A small image classifier, trained from scratch.
Model: 13.6M parameters, arch wide_resnet, norm batchnorm, widths [160, 272, 480].
Training: muon at rate 0.022, 30600 steps, batches of 64.
Data: trained on single printed letters, digits and signs in grey, bent and noisy, 197500 training examples.
Rows from block 5, named by matrix and row number. Rows with one number belong to one channel. Each number is 200 + 30 x the weight over its row's rms, rounded and kept within 0 to 999. All counts start at 0. After the name is the row's rms in percent of the matrix's.
# convs0: first 3x3 conv (model.blocks.5.convs.0.weight, 272x272x3x3), inputs 209-219, a 3x3 kernel for each
# convs1: second 3x3 conv (model.blocks.5.convs.1.weight, 272x272x3x3, transposed), outputs 209-219, a 3x3 kernel for each
convs0.80,108,153,167,209,198,200,256,186,197,249,209,194,201,204,191,170,217,190,178,168,186,207,157,166,190,161,165,189,179,247,246,192,207,244,160,144,172,175,176,168,188,178,170,222,239,193,181,187,178,214,226,201,196,197,184,187,182,215,177,215,208,187,191,188,194,204,194,204,225,209,260,214,186,181,201,207,203,193,212,224,193,200,145,153,137,218,185,184,201,186,194,228,216,221,226,224,200,219,192,212
convs0.81,099,204,240,186,251,162,127,221,187,137,163,179,215,185,197,227,192,176,198,198,229,205,172,146,179,198,191,187,189,198,244,223,209,204,209,198,175,206,217,183,156,181,190,117,164,196,210,200,196,239,221,206,203,202,156,155,185,229,160,166,210,183,170,232,221,170,190,199,168,203,168,220,183,170,182,195,213,216,213,204,217,201,205,197,228,214,189,146,184,178,128,208,182,204,189,170,208,244,196,142
convs0.82,094,155,161,208,212,207,190,218,143,199,189,230,194,188,231,240,155,196,254,239,226,229,213,198,216,250,227,207,212,191,208,170,163,150,216,180,157,214,174,168,231,177,180,231,215,214,165,192,187,156,191,230,197,188,196,183,195,198,197,198,171,259,204,217,231,247,247,155,146,181,197,182,186,232,206,185,242,189,203,216,148,212,171,224,186,175,225,237,158,200,244,187,219,223,191,208,188,189,222,207
convs0.83,108,244,182,217,232,199,218,167,151,199,186,167,164,183,153,146,205,183,157,182,158,154,226,223,184,225,189,156,197,200,181,179,193,200,147,169,212,202,179,189,209,196,208,207,227,205,184,200,203,202,196,220,182,235,222,181,206,224,190,197,216,206,186,213,205,201,243,245,210,218,234,248,239,199,223,208,232,223,217,227,222,192,215,181,178,176,137,163,199,163,185,202,206,163,188,237,237,198,218,242
convs0.84,102,223,235,194,216,242,219,244,245,227,222,204,200,197,202,222,215,217,229,207,190,147,157,185,204,157,169,212,175,212,237,185,190,219,191,164,176,266,232,216,150,210,207,176,205,193,202,177,146,178,189,205,194,158,152,194,163,174,172,189,205,192,209,216,205,211,211,211,165,178,253,209,175,201,220,220,175,220,238,185,200,225,206,185,178,168,163,171,130,144,177,179,173,176,218,218,229,197,187,187
convs0.85,096,193,197,184,203,229,229,144,193,257,195,164,213,192,198,201,178,188,216,149,214,175,214,203,170,223,183,172,190,175,173,254,178,184,255,215,219,220,232,194,204,204,203,233,239,230,215,228,227,235,208,193,229,202,212,171,201,213,193,197,216,208,176,208,181,204,228,194,229,194,176,170,204,225,220,188,216,181,170,200,182,155,159,167,207,190,187,214,210,180,207,198,161,144,213,196,218,252,194,192
convs0.86,088,178,203,194,193,205,222,221,171,156,172,195,134,185,235,208,193,188,194,276,174,205,174,195,196,170,201,224,177,183,166,211,223,210,168,258,202,136,146,151,226,215,196,204,230,215,229,222,206,202,178,204,170,196,201,208,213,212,249,231,241,218,222,215,218,204,209,212,161,205,224,197,172,178,153,160,190,168,204,184,198,198,235,204,168,256,242,214,208,200,148,223,235,264,216,173,182,220,210,211
convs0.87,098,138,176,166,154,195,159,173,218,125,168,202,172,206,197,177,226,232,193,205,187,207,209,181,202,231,234,198,242,122,235,198,179,238,273,176,240,189,175,166,162,187,209,199,196,205,182,153,194,169,161,186,173,184,186,227,231,199,217,195,204,234,174,243,234,197,259,216,186,226,205,162,238,187,230,183,176,228,185,208,204,177,223,191,211,211,201,133,272,172,178,229,170,155,214,194,171,191,188,182
convs0.88,100,181,180,206,178,157,194,181,196,208,215,229,214,198,223,165,189,171,153,227,215,210,241,248,247,193,229,226,198,191,189,171,188,208,195,233,225,196,172,179,199,177,161,164,203,213,229,249,125,209,164,140,172,178,212,167,184,215,170,214,222,202,234,215,233,228,225,256,251,217,208,214,184,194,162,174,185,184,188,173,195,214,201,183,198,221,217,202,206,209,191,198,176,189,244,192,206,238,188,190
convs0.89,102,268,239,212,237,205,190,162,199,206,188,209,182,182,160,140,150,181,172,187,246,240,163,230,142,196,186,187,149,159,187,168,164,190,277,245,237,176,141,201,209,200,191,215,203,180,165,163,125,168,155,153,183,173,171,217,231,226,235,204,222,211,193,195,177,187,201,187,198,214,203,212,204,211,216,242,189,181,185,179,195,180,211,210,206,185,208,205,208,218,195,227,256,271,219,229,224,210,241,219
convs0.90,098,176,203,201,131,275,233,124,253,205,217,250,198,203,247,242,183,230,217,231,225,249,218,233,268,242,235,259,259,199,216,256,226,218,227,199,230,185,168,197,233,165,196,230,188,200,167,185,180,179,247,171,203,238,162,204,163,196,195,147,207,211,200,207,206,192,204,231,201,220,270,167,178,198,154,185,166,158,191,198,189,180,200,168,203,181,228,183,163,165,190,196,220,225,219,195,228,194,168,214
convs0.91,104,201,232,214,188,231,215,176,199,186,206,198,203,154,160,200,187,176,241,205,183,154,204,229,159,180,173,118,163,206,209,218,204,189,179,184,137,210,185,178,230,234,183,178,186,164,194,203,217,229,213,229,190,175,163,172,178,201,193,141,174,216,163,179,167,185,211,189,172,209,185,172,231,174,146,195,174,148,178,191,169,187,137,162,258,186,163,248,223,170,210,166,186,166,197,191,221,203,159,202
convs0.92,097,223,226,231,247,235,222,191,198,208,234,199,213,203,203,159,230,259,165,216,178,165,228,209,179,246,219,182,260,226,212,252,230,209,255,227,209,249,273,260,180,199,231,241,222,175,179,165,178,201,195,199,206,194,203,211,192,183,209,189,172,184,184,205,172,186,180,192,201,184,200,183,199,222,175,179,201,198,182,211,214,209,165,153,114,200,193,174,257,240,244,207,226,206,200,214,199,220,191,177
convs0.93,111,177,237,229,211,231,191,182,169,139,187,204,182,231,214,198,215,174,125,185,191,205,204,217,191,207,215,207,151,118,180,209,179,180,180,191,193,284,259,243,205,203,206,127,154,163,207,208,202,196,185,225,235,226,227,242,201,184,240,180,159,218,172,135,237,197,164,179,211,204,131,163,167,211,241,247,206,214,234,196,158,155,168,169,167,180,189,234,224,185,216,181,167,151,154,196,173,156,206,215
convs0.94,100,220,189,208,267,166,172,200,115,161,246,242,248,151,196,216,158,191,196,269,287,248,162,207,211,138,160,181,263,218,239,223,181,210,203,155,220,196,165,192,214,163,229,225,185,183,176,151,145,174,193,173,254,232,220,155,200,151,178,191,175,208,230,154,198,200,207,167,197,207,195,191,252,237,235,231,215,211,208,186,163,178,245,207,162,191,194,152,172,213,146,231,211,247,205,175,199,216,158,235
convs0.95,091,179,156,150,198,192,188,184,223,211,157,141,192,188,233,231,192,225,181,228,237,279,187,175,226,149,217,193,156,151,165,229,170,183,175,182,176,212,205,238,213,203,224,188,218,219,166,158,168,216,217,210,197,213,213,207,215,197,222,179,190,213,170,185,205,200,220,177,175,217,159,198,167,202,210,191,178,189,203,206,196,214,187,222,261,184,209,232,249,261,247,215,223,231,188,179,198,203,186,206
convs0.96,096,175,173,154,171,232,186,176,243,242,196,215,193,171,185,190,171,151,186,186,212,160,171,199,194,153,153,198,243,201,254,200,188,210,176,167,168,168,168,160,199,195,200,207,233,237,214,228,146,196,176,165,210,180,219,210,192,167,212,237,177,196,224,193,160,168,191,176,178,177,183,201,150,207,211,235,197,204,220,168,178,239,219,233,168,182,206,183,169,210,221,192,220,264,207,216,229,171,165,183
convs0.97,096,189,244,223,231,235,225,245,251,253,197,179,188,230,192,202,242,188,217,197,184,197,223,257,230,217,151,120,180,157,177,202,176,176,205,207,173,221,198,175,255,204,166,205,141,130,161,204,238,206,216,229,217,185,165,176,151,187,224,202,212,200,189,195,138,121,145,186,149,167,235,192,208,234,236,155,185,204,213,206,149,197,173,167,194,190,216,216,239,221,206,166,160,194,178,173,162,206,150,189
convs0.98,103,214,212,194,172,204,200,191,208,214,179,169,195,162,154,169,193,145,198,221,164,180,239,231,231,212,177,212,149,167,228,181,192,228,168,156,237,192,161,184,181,188,197,223,212,176,207,205,172,196,171,178,166,221,215,212,215,229,188,209,240,169,192,198,239,221,208,233,213,217,241,184,226,228,181,199,211,204,206,191,199,204,179,198,249,190,201,246,164,166,265,180,175,187,248,193,174,189,176,193
convs0.99,104,170,205,163,183,178,174,211,191,189,188,218,239,158,205,234,165,230,239,149,197,226,146,200,242,213,213,248,163,199,242,196,203,233,197,173,182,146,163,188,197,210,221,198,177,198,204,196,178,250,171,166,246,210,182,201,193,202,194,186,180,140,128,153,244,212,259,243,203,226,202,171,235,189,224,208,204,255,214,161,228,210,223,191,199,173,175,173,201,171,176,203,218,219,185,189,179,182,246,197
convs0.100,098,181,146,155,179,169,179,258,191,170,190,201,200,197,161,192,183,195,204,203,149,135,203,182,190,215,197,183,232,254,251,238,198,222,204,227,197,214,218,266,174,196,202,155,162,180,211,224,215,193,186,151,173,158,179,189,183,172,197,174,216,165,170,191,168,189,199,223,200,244,205,169,190,186,165,179,226,217,234,228,217,247,183,199,202,216,194,194,208,157,170,222,202,226,220,218,240,220,200,230
convs0.101,096,223,173,174,195,175,207,180,212,202,218,218,209,193,200,175,170,185,206,182,195,278,164,178,274,201,202,205,203,184,169,239,228,178,227,234,222,195,177,157,185,152,142,193,178,183,129,132,164,209,193,182,193,199,197,178,213,230,199,204,232,182,175,194,195,213,217,191,186,194,192,166,148,196,191,195,233,191,199,230,166,159,176,194,189,171,192,222,152,161,229,198,188,189,164,179,164,169,166,169
convs0.102,097,187,218,205,179,216,192,162,224,225,211,206,209,188,192,197,208,159,184,194,198,192,169,185,165,179,199,193,188,173,177,177,150,205,226,218,208,167,214,242,177,223,250,143,207,238,132,165,197,184,150,198,166,149,216,191,199,190,241,202,194,238,196,188,171,178,196,151,157,203,189,182,177,192,176,233,197,159,191,247,197,180,202,195,225,208,204,191,232,190,195,249,243,193,246,220,171,239,213,169
convs0.103,102,207,199,199,235,178,160,209,169,112,214,181,189,192,176,190,237,186,181,196,196,217,226,182,203,218,174,122,187,156,172,202,184,221,194,226,213,170,213,214,202,196,196,243,189,187,201,202,230,180,232,242,246,198,168,269,169,173,210,152,196,221,167,229,226,238,203,171,173,224,209,215,238,172,218,150,171,187,146,189,188,146,204,170,228,215,168,147,241,226,229,166,181,222,157,195,181,171,200,244
convs0.104,095,184,233,209,174,236,214,180,187,223,181,201,224,209,221,206,246,186,166,178,190,214,181,180,196,180,199,190,226,267,204,230,238,182,174,197,177,231,230,198,246,230,216,272,223,185,218,185,189,254,222,163,174,239,199,195,197,209,189,263,235,224,255,267,196,208,179,152,206,191,221,202,192,194,249,203,167,216,175,177,196,145,215,263,212,204,223,232,143,197,246,216,219,183,180,221,213,159,193,174
convs0.105,105,211,220,241,187,207,214,176,170,148,197,197,204,229,201,178,211,196,199,189,181,229,223,159,174,165,183,203,216,164,213,266,248,258,248,264,259,184,222,200,174,179,185,157,174,171,219,186,171,164,175,209,172,193,176,211,208,198,205,238,225,227,250,268,249,191,135,175,190,151,148,196,189,167,212,241,197,189,191,214,205,177,236,195,147,203,202,157,222,236,211,224,202,215,224,213,210,211,226,197
convs0.106,086,240,198,199,167,186,179,151,185,217,201,246,227,200,243,233,182,188,246,208,215,247,202,192,203,219,228,211,180,102,163,170,185,220,239,199,171,186,209,216,163,186,158,188,185,204,201,171,195,151,176,201,208,156,220,135,193,212,166,204,204,199,193,198,209,198,230,202,179,239,246,208,205,253,211,189,190,178,182,199,172,202,179,231,223,171,181,204,206,203,248,151,162,220,182,153,209,230,190,183
convs0.107,100,211,241,218,170,201,194,159,190,145,189,225,245,173,179,188,204,200,199,250,273,256,160,203,236,155,127,181,257,275,226,215,207,164,198,167,143,190,154,156,175,198,188,208,225,218,180,198,188,185,193,212,183,164,158,183,190,193,194,193,183,198,202,198,265,236,195,207,166,177,165,155,172,211,185,183,205,206,191,213,206,180,170,190,214,226,221,206,166,167,158,225,216,240,203,240,245,216,191,256
convs0.108,097,213,181,223,279,132,161,226,216,182,223,202,176,200,203,186,153,172,174,226,219,173,217,202,189,183,203,168,227,205,221,199,163,176,206,200,168,202,223,234,160,235,229,167,169,173,154,183,173,194,166,196,192,192,188,164,203,205,119,204,248,139,210,223,201,216,198,172,196,244,211,235,236,188,186,148,202,198,172,198,218,231,200,160,179,216,147,167,237,174,168,155,209,245,135,187,165,206,198,187
convs0.109,107,174,164,172,175,201,171,184,206,191,175,217,183,184,205,147,205,201,178,200,199,202,185,209,215,142,169,222,178,188,164,193,172,159,211,194,167,233,250,239,199,197,204,205,218,244,250,192,162,256,193,176,228,219,177,189,207,232,179,226,225,170,193,215,221,204,149,231,205,160,193,210,193,197,217,237,195,178,200,184,174,174,241,241,129,219,224,161,192,218,180,164,186,192,180,226,194,177,181,183
convs0.110,103,178,216,156,208,187,172,203,199,178,151,194,140,185,251,162,190,216,147,216,162,208,152,179,198,163,203,210,204,158,226,194,162,200,191,163,209,231,209,222,191,186,193,226,214,196,189,141,188,193,207,224,186,200,171,119,140,250,162,177,267,210,166,211,177,193,237,173,167,207,233,183,194,207,206,182,199,229,224,201,208,225,206,192,166,214,229,216,223,211,213,238,186,177,238,211,209,239,206,216
convs0.111,085,271,275,197,183,181,202,196,150,189,217,226,229,163,219,202,212,217,175,214,196,193,202,176,159,188,196,251,225,193,199,211,237,229,187,171,179,230,239,223,203,180,155,196,180,214,154,179,150,203,186,173,218,210,161,213,193,202,178,226,236,210,207,197,168,158,164,180,215,220,172,250,230,222,178,194,177,160,164,163,159,207,145,164,198,186,207,218,203,212,193,172,161,189,180,207,216,223,189,196
convs0.112,113,271,290,179,230,225,184,222,236,195,203,181,140,145,138,139,102,120,167,180,174,165,167,167,196,155,173,204,234,180,193,222,178,218,215,207,185,135,140,188,190,189,233,212,221,230,160,176,176,210,206,201,174,233,213,193,169,166,179,176,188,193,204,190,205,205,170,190,211,188,191,202,166,164,189,223,206,222,241,211,211,250,189,190,174,165,181,177,140,144,185,168,187,191,161,183,205,195,149,167
convs0.113,110,178,195,208,181,219,205,209,139,150,185,186,170,155,187,185,191,203,201,189,197,240,214,202,238,193,175,217,193,221,230,183,201,199,186,213,166,194,218,264,247,261,253,220,253,210,183,202,201,209,226,183,209,195,216,193,194,213,184,169,187,184,170,210,252,216,185,216,223,195,197,188,188,214,197,186,203,206,200,201,179,206,181,181,185,158,147,202,155,175,225,192,171,160,265,261,210,213,238,237
convs0.114,098,220,195,183,274,153,172,260,155,220,238,236,239,243,228,204,231,165,198,181,174,171,235,198,213,197,168,184,212,205,243,150,170,219,196,204,212,164,172,170,205,236,243,190,207,225,222,178,171,181,222,243,207,205,206,224,194,213,230,190,187,268,238,226,202,219,204,213,184,178,224,203,203,171,174,211,194,164,164,192,157,155,193,221,197,190,189,226,231,217,226,195,206,187,192,209,203,196,204,232
convs1.80,104,190,212,242,222,202,217,187,181,183,218,259,252,193,223,223,202,212,179,186,196,242,215,234,202,196,189,168,195,204,172,204,170,156,165,171,175,219,182,201,197,206,221,223,252,246,166,193,195,198,209,202,223,217,235,168,226,195,178,186,162,143,128,107,221,232,245,192,194,226,188,179,209,209,223,222,147,201,221,206,211,223,189,198,205,213,199,201,252,173,196,217,224,201,194,192,187,162,191,192
convs1.81,095,158,221,216,134,190,206,138,212,203,169,174,199,181,152,178,170,182,192,166,188,216,178,192,204,205,221,220,208,219,251,180,210,225,162,216,193,196,245,194,201,227,216,186,207,201,219,191,215,195,159,143,237,205,196,180,179,188,199,180,205,157,183,192,160,209,218,155,178,214,142,196,175,230,199,224,242,199,189,236,192,178,197,169,228,198,178,227,256,217,180,182,215,245,240,213,224,233,177,186
convs1.82,087,169,196,156,181,199,205,198,217,238,246,237,184,184,166,153,239,207,180,257,191,174,187,200,219,144,171,192,194,215,235,162,211,194,199,221,192,219,189,233,211,187,194,229,217,223,212,203,228,206,179,187,168,144,147,295,253,225,238,249,256,227,214,210,126,166,176,200,234,236,223,270,235,172,216,238,241,203,209,256,241,262,175,191,211,209,192,227,160,148,196,273,215,191,262,220,227,250,234,222
convs1.83,104,208,206,182,241,219,187,259,200,172,205,169,154,195,179,184,228,214,219,183,225,208,191,214,214,151,169,204,218,198,191,206,200,193,144,147,144,162,141,152,186,183,166,215,189,161,195,224,220,204,186,211,207,196,215,190,203,203,170,195,208,228,258,256,244,212,234,191,191,245,145,160,177,156,195,215,170,186,185,205,211,206,147,158,207,197,192,206,201,216,233,189,194,189,201,204,205,171,157,179
convs1.84,101,202,163,155,186,200,191,162,194,186,195,188,181,148,224,250,190,200,185,251,180,200,213,229,202,219,193,213,192,201,200,181,215,244,203,195,222,182,187,170,267,279,218,194,172,178,232,239,229,187,190,184,204,184,194,263,244,215,211,230,253,200,198,191,179,172,186,197,186,203,199,242,208,189,202,180,293,230,211,256,249,167,169,207,242,191,198,203,206,198,189,269,215,217,255,273,260,157,194,209
convs1.85,092,160,178,227,174,193,210,127,192,214,124,167,210,193,177,205,204,197,227,235,223,216,191,208,172,213,212,184,149,192,177,201,255,273,223,252,279,242,241,207,194,209,187,177,204,196,202,190,175,205,201,190,168,180,200,163,166,159,159,143,176,164,187,171,183,181,151,155,182,191,184,214,235,165,191,165,196,216,175,220,245,220,185,166,188,205,188,211,237,231,182,238,212,173,238,224,192,195,172,182
convs1.86,086,214,195,218,192,209,249,182,181,182,193,175,187,183,158,172,164,155,193,170,200,175,200,203,171,199,181,212,199,198,211,211,206,201,164,176,215,175,175,180,233,234,225,210,187,169,248,246,211,171,190,204,200,212,214,211,191,187,221,204,192,207,187,164,206,198,198,199,182,229,230,184,240,200,232,238,208,203,228,190,209,184,231,257,212,221,217,192,128,132,159,160,143,140,247,206,197,173,159,154
convs1.87,103,194,201,174,187,175,195,230,163,213,157,193,142,189,224,194,172,180,158,229,193,211,184,206,198,193,206,223,253,216,244,219,206,194,205,167,183,254,223,203,216,224,175,174,181,175,203,195,235,211,201,200,180,165,209,216,179,185,246,195,209,247,214,294,230,215,216,248,186,261,199,131,209,270,166,233,203,159,173,245,176,195,252,181,195,162,172,191,189,238,227,176,209,244,171,179,222,206,222,215
convs1.88,102,178,203,154,152,182,187,189,221,229,189,184,156,176,101,131,226,179,189,294,309,263,211,225,193,204,212,156,188,183,214,149,192,184,197,224,192,171,191,203,206,202,193,194,160,157,206,227,221,167,189,190,205,238,225,207,234,228,181,220,209,183,181,159,209,201,131,266,200,111,200,209,175,135,167,193,135,133,166,164,210,203,154,239,230,199,217,239,210,180,184,217,233,259,199,228,248,187,183,156
convs1.89,108,206,225,212,248,234,182,187,260,234,216,200,195,210,188,197,157,168,197,187,156,174,231,218,248,215,176,197,192,192,154,212,197,150,236,204,183,206,223,230,207,200,187,229,222,214,188,198,173,179,178,183,189,193,192,263,208,171,251,189,193,212,202,239,222,203,198,202,223,190,198,235,230,198,176,174,171,151,177,226,192,198,220,193,223,157,166,205,175,199,242,162,173,165,217,178,180,199,181,187
convs1.90,104,177,150,162,159,162,133,220,220,183,260,183,173,243,174,157,217,173,190,152,181,166,151,180,166,202,210,204,174,168,214,212,192,221,240,189,182,193,200,215,178,177,248,188,182,238,255,241,208,201,210,205,142,218,211,211,245,183,184,225,201,152,203,205,114,205,206,206,206,222,237,199,193,219,213,161,235,226,183,209,256,232,264,244,210,265,203,188,230,196,229,266,219,237,239,222,252,177,170,225
convs1.91,102,220,194,278,229,138,213,294,181,183,198,170,199,180,191,205,128,192,220,197,197,221,193,161,159,249,172,158,189,183,183,201,196,232,203,222,233,222,228,137,174,232,200,235,205,200,229,205,219,255,214,188,207,213,166,202,203,225,202,213,173,214,212,198,170,206,210,190,196,218,190,194,225,207,175,203,242,190,169,238,221,163,323,155,158,319,193,190,253,179,145,191,182,245,233,168,205,207,181,167
convs1.92,091,207,230,205,206,224,222,178,186,220,193,222,272,165,211,219,163,194,197,160,162,146,185,163,133,182,149,155,162,204,222,178,194,207,225,260,256,183,175,198,189,182,141,207,218,221,179,191,172,203,203,213,180,175,157,243,210,161,278,243,169,200,186,157,242,217,208,225,201,227,242,269,294,217,224,193,185,209,184,176,179,119,223,199,189,218,220,203,183,207,232,228,235,220,144,166,184,187,191,199
convs1.93,113,216,201,183,254,221,195,253,198,175,216,198,205,184,220,228,164,168,191,324,274,202,301,290,251,269,222,196,194,216,221,187,211,197,175,189,204,159,192,219,193,185,203,197,214,211,203,163,157,204,180,202,208,203,180,205,183,197,173,178,236,207,214,255,238,220,162,191,196,151,181,226,215,202,195,170,253,274,228,249,230,177,191,185,201,223,220,176,264,245,226,224,231,275,183,169,219,166,163,154
convs1.94,105,204,167,179,151,180,198,155,160,205,177,174,205,159,144,191,205,181,218,194,181,186,257,237,250,186,221,276,235,201,196,212,194,252,189,205,258,215,179,183,210,180,187,237,218,163,245,205,207,208,206,177,189,190,190,180,172,184,232,205,219,243,197,202,152,184,186,119,186,198,173,222,201,215,218,190,252,242,220,303,285,279,213,206,238,224,195,232,238,228,236,235,268,235,246,270,237,150,187,209
convs1.95,082,189,181,158,244,197,183,227,249,223,236,232,177,187,216,194,167,197,181,153,146,155,184,154,182,242,194,183,177,137,154,169,143,187,189,180,222,177,187,162,212,205,192,206,217,219,214,224,212,218,202,229,158,179,178,184,160,165,176,187,168,205,192,149,243,203,173,263,202,176,232,195,180,201,230,232,206,211,191,279,267,199,210,171,173,224,153,145,230,158,165,176,189,215,176,202,218,182,227,243
convs1.96,095,221,253,253,196,221,228,180,199,202,144,173,189,192,222,223,169,207,248,132,155,175,174,113,153,191,216,171,197,211,176,151,198,178,169,187,218,192,253,248,202,207,218,190,197,167,226,240,199,163,207,162,155,164,193,213,234,201,210,202,131,204,199,130,262,257,186,217,276,238,204,237,219,152,187,188,196,136,144,249,191,189,223,194,197,189,210,184,211,211,210,224,192,248,202,172,200,219,203,225
convs1.97,093,192,188,188,156,200,209,167,187,175,194,168,183,205,209,206,171,193,215,152,181,253,108,136,251,174,168,208,256,227,233,195,162,189,177,202,227,182,213,153,203,215,125,222,206,202,190,173,218,244,205,184,250,197,217,204,166,152,170,188,175,193,180,219,192,166,194,217,205,240,188,208,250,156,205,207,131,190,196,136,164,178,207,149,178,182,205,161,134,194,207,245,201,173,234,199,152,248,214,178
convs1.98,106,164,185,187,197,220,235,207,175,176,244,253,180,276,271,205,264,216,127,259,254,230,232,257,216,214,212,187,165,181,206,196,215,222,181,182,188,216,188,180,194,205,172,203,183,162,180,198,255,198,189,270,178,164,233,263,212,204,242,182,212,262,219,230,163,167,208,194,176,198,194,200,246,192,186,210,159,166,207,201,188,245,206,184,227,211,190,219,174,195,225,161,163,195,198,181,197,228,214,186
convs1.99,107,194,147,148,206,169,181,229,208,172,198,191,131,186,211,172,185,195,178,245,226,257,227,257,255,115,201,218,178,182,224,188,202,232,231,221,223,192,165,168,241,206,191,207,218,226,180,133,137,190,158,172,195,159,166,214,206,181,234,236,229,222,222,236,162,214,209,208,234,234,224,239,240,259,192,172,227,258,205,180,198,220,187,180,216,191,196,253,204,214,277,249,209,192,252,212,176,213,198,207
convs1.100,093,205,199,177,204,194,196,211,185,178,159,152,169,191,218,204,185,229,226,192,164,183,196,175,168,180,192,196,203,202,220,192,193,182,194,242,201,175,229,250,167,177,183,147,184,133,256,157,107,232,179,198,224,214,231,157,131,155,143,139,173,176,166,199,251,230,179,192,198,195,148,205,228,251,228,241,237,217,201,226,187,185,154,196,236,148,206,276,139,198,272,165,169,222,182,161,171,175,165,157
convs1.101,099,122,207,244,150,186,211,152,181,199,205,204,179,229,211,187,203,176,189,192,194,164,234,186,127,217,180,125,191,240,254,191,243,223,240,248,220,192,220,179,219,264,217,174,236,241,234,221,189,241,219,167,185,193,163,190,173,185,232,197,173,269,167,153,255,197,201,226,194,214,212,227,202,178,215,234,166,185,199,169,154,186,224,182,178,216,193,162,209,179,175,188,156,152,165,180,156,221,221,217
convs1.102,097,210,203,231,160,185,233,213,199,233,210,195,178,198,209,205,199,195,167,189,194,204,156,136,175,107,149,195,218,236,206,183,172,179,233,208,205,193,128,112,213,140,150,204,170,179,244,199,173,249,195,172,226,181,200,215,266,201,200,234,200,161,215,207,196,237,220,209,200,160,195,184,153,225,152,209,216,173,208,230,153,212,207,182,258,193,166,198,195,171,208,186,181,162,219,230,259,171,176,253
convs1.103,084,230,199,195,183,173,173,234,165,180,210,172,165,197,145,184,207,163,209,186,165,151,210,181,200,177,170,207,229,248,226,263,223,182,200,212,154,225,259,174,181,190,106,170,260,181,211,236,186,222,204,175,169,183,148,211,172,207,191,163,203,217,174,203,226,207,218,154,172,222,135,195,189,205,171,163,188,206,228,183,218,225,174,191,183,199,190,178,230,193,164,218,240,247,197,190,201,217,172,195
convs1.104,092,199,150,202,160,151,174,207,212,184,195,214,202,167,222,204,174,200,209,210,201,224,204,190,176,182,193,189,234,208,179,196,214,200,229,222,265,226,204,178,209,198,224,178,167,200,262,239,193,202,179,137,212,221,166,148,190,160,170,224,181,184,262,239,151,183,121,158,174,131,156,208,193,196,174,126,267,248,171,275,255,213,228,205,124,277,202,165,263,235,156,214,200,197,181,178,192,147,160,168
convs1.105,105,137,152,207,181,202,214,192,214,239,227,236,218,205,208,232,166,129,172,138,196,254,149,215,242,179,201,210,234,236,256,202,210,248,169,157,144,189,169,178,208,194,192,211,177,161,160,150,184,190,206,233,263,282,275,192,179,173,172,215,193,164,207,201,181,169,214,183,166,219,222,226,206,245,229,188,199,195,210,208,175,194,210,239,262,169,227,277,156,180,208,196,199,165,228,217,182,269,275,263
convs1.106,075,176,183,226,158,180,190,179,153,185,206,226,138,166,174,179,182,156,159,133,182,211,174,193,225,199,158,209,218,204,221,191,192,177,210,175,176,260,198,212,228,179,190,266,219,258,216,182,176,207,231,195,228,193,163,211,205,237,213,179,204,226,196,173,180,175,221,188,164,223,179,188,202,198,150,194,154,206,196,207,188,202,235,174,182,240,218,195,264,218,216,193,188,175,163,141,149,245,212,189
convs1.107,105,183,183,195,197,180,204,212,220,213,243,259,242,203,192,193,222,231,189,211,209,198,207,204,170,177,184,189,162,156,193,175,166,230,152,199,232,223,219,191,184,160,201,180,202,223,183,205,184,219,193,164,187,211,185,166,160,193,182,204,233,195,193,219,182,165,161,251,190,190,221,178,184,177,160,177,204,194,212,233,241,262,178,193,228,242,233,236,152,155,171,305,282,224,209,216,259,122,160,182
convs1.108,091,211,238,209,218,190,181,210,171,181,217,211,248,188,187,200,165,165,184,260,188,172,233,212,186,216,220,206,247,258,194,233,223,203,241,200,184,201,183,192,202,196,202,183,205,224,215,228,188,298,226,216,246,208,220,136,114,196,166,83,155,185,132,219,242,173,169,254,165,162,218,154,198,220,211,222,211,204,220,173,159,195,251,199,173,207,145,178,161,147,219,195,184,179,232,195,202,211,177,216
convs1.109,114,155,110,135,152,137,173,171,157,164,170,217,197,152,223,219,171,227,215,185,189,173,174,207,192,137,184,209,248,253,231,250,208,199,273,224,197,201,169,160,201,169,207,237,209,232,170,234,167,171,211,177,218,184,142,175,192,162,187,197,173,220,194,167,159,153,176,227,201,195,212,230,196,175,191,210,185,179,193,218,180,187,199,192,240,221,191,214,192,196,230,202,177,177,202,213,224,206,215,213
convs1.110,110,217,220,151,210,231,178,171,220,201,205,221,144,195,202,171,205,172,185,191,201,217,245,233,221,232,227,177,228,230,215,193,227,166,168,236,170,236,261,311,216,235,208,277,261,148,188,247,198,193,222,193,173,184,220,168,167,176,167,152,179,175,186,222,259,192,217,223,182,212,197,170,224,204,184,243,179,206,272,172,220,248,146,135,201,168,151,235,195,169,231,201,204,257,212,185,189,218,188,178
convs1.111,072,183,177,179,212,188,195,220,184,196,228,198,175,229,203,154,288,269,251,164,181,196,182,210,220,168,170,183,190,202,195,201,231,245,167,148,164,191,196,199,217,221,199,180,183,172,202,239,236,221,233,218,214,197,139,178,244,243,233,219,186,186,216,192,243,225,173,260,267,210,175,213,156,224,194,163,229,230,192,198,193,225,235,245,255,184,249,219,175,185,190,229,205,218,167,169,217,185,213,195
convs1.112,114,166,216,200,172,192,199,166,154,165,160,171,205,158,177,189,165,155,191,170,222,221,148,222,201,219,204,185,204,204,173,246,216,187,254,263,240,189,204,215,228,243,243,222,213,204,170,159,151,198,197,225,231,217,249,193,216,205,256,204,187,244,181,172,225,198,193,191,179,214,170,191,191,257,181,208,321,199,177,242,185,167,205,173,214,234,207,241,219,237,229,179,188,172,139,164,164,154,179,223
convs1.113,103,162,222,241,174,225,216,216,244,198,157,198,172,175,234,190,175,231,224,187,213,180,198,228,169,190,224,197,189,190,176,217,211,230,290,259,230,216,244,223,225,213,192,222,178,226,226,217,217,185,193,191,162,120,174,191,179,177,189,202,185,209,211,173,202,213,223,228,206,192,193,197,176,198,184,201,201,192,219,193,171,183,239,205,201,234,216,197,180,209,164,203,217,217,204,216,222,198,188,235
convs1.114,098,198,217,186,204,184,153,188,191,172,200,184,173,211,193,209,165,189,177,223,218,180,149,165,160,194,198,196,195,230,201,223,202,172,268,223,192,149,135,170,207,232,221,167,144,127,304,255,258,272,276,281,166,171,205,188,195,217,180,204,206,200,226,226,139,204,216,223,252,255,180,191,194,154,233,263,173,208,199,194,182,184,206,222,202,246,247,209,254,207,172,163,222,197,198,195,177,173,164,151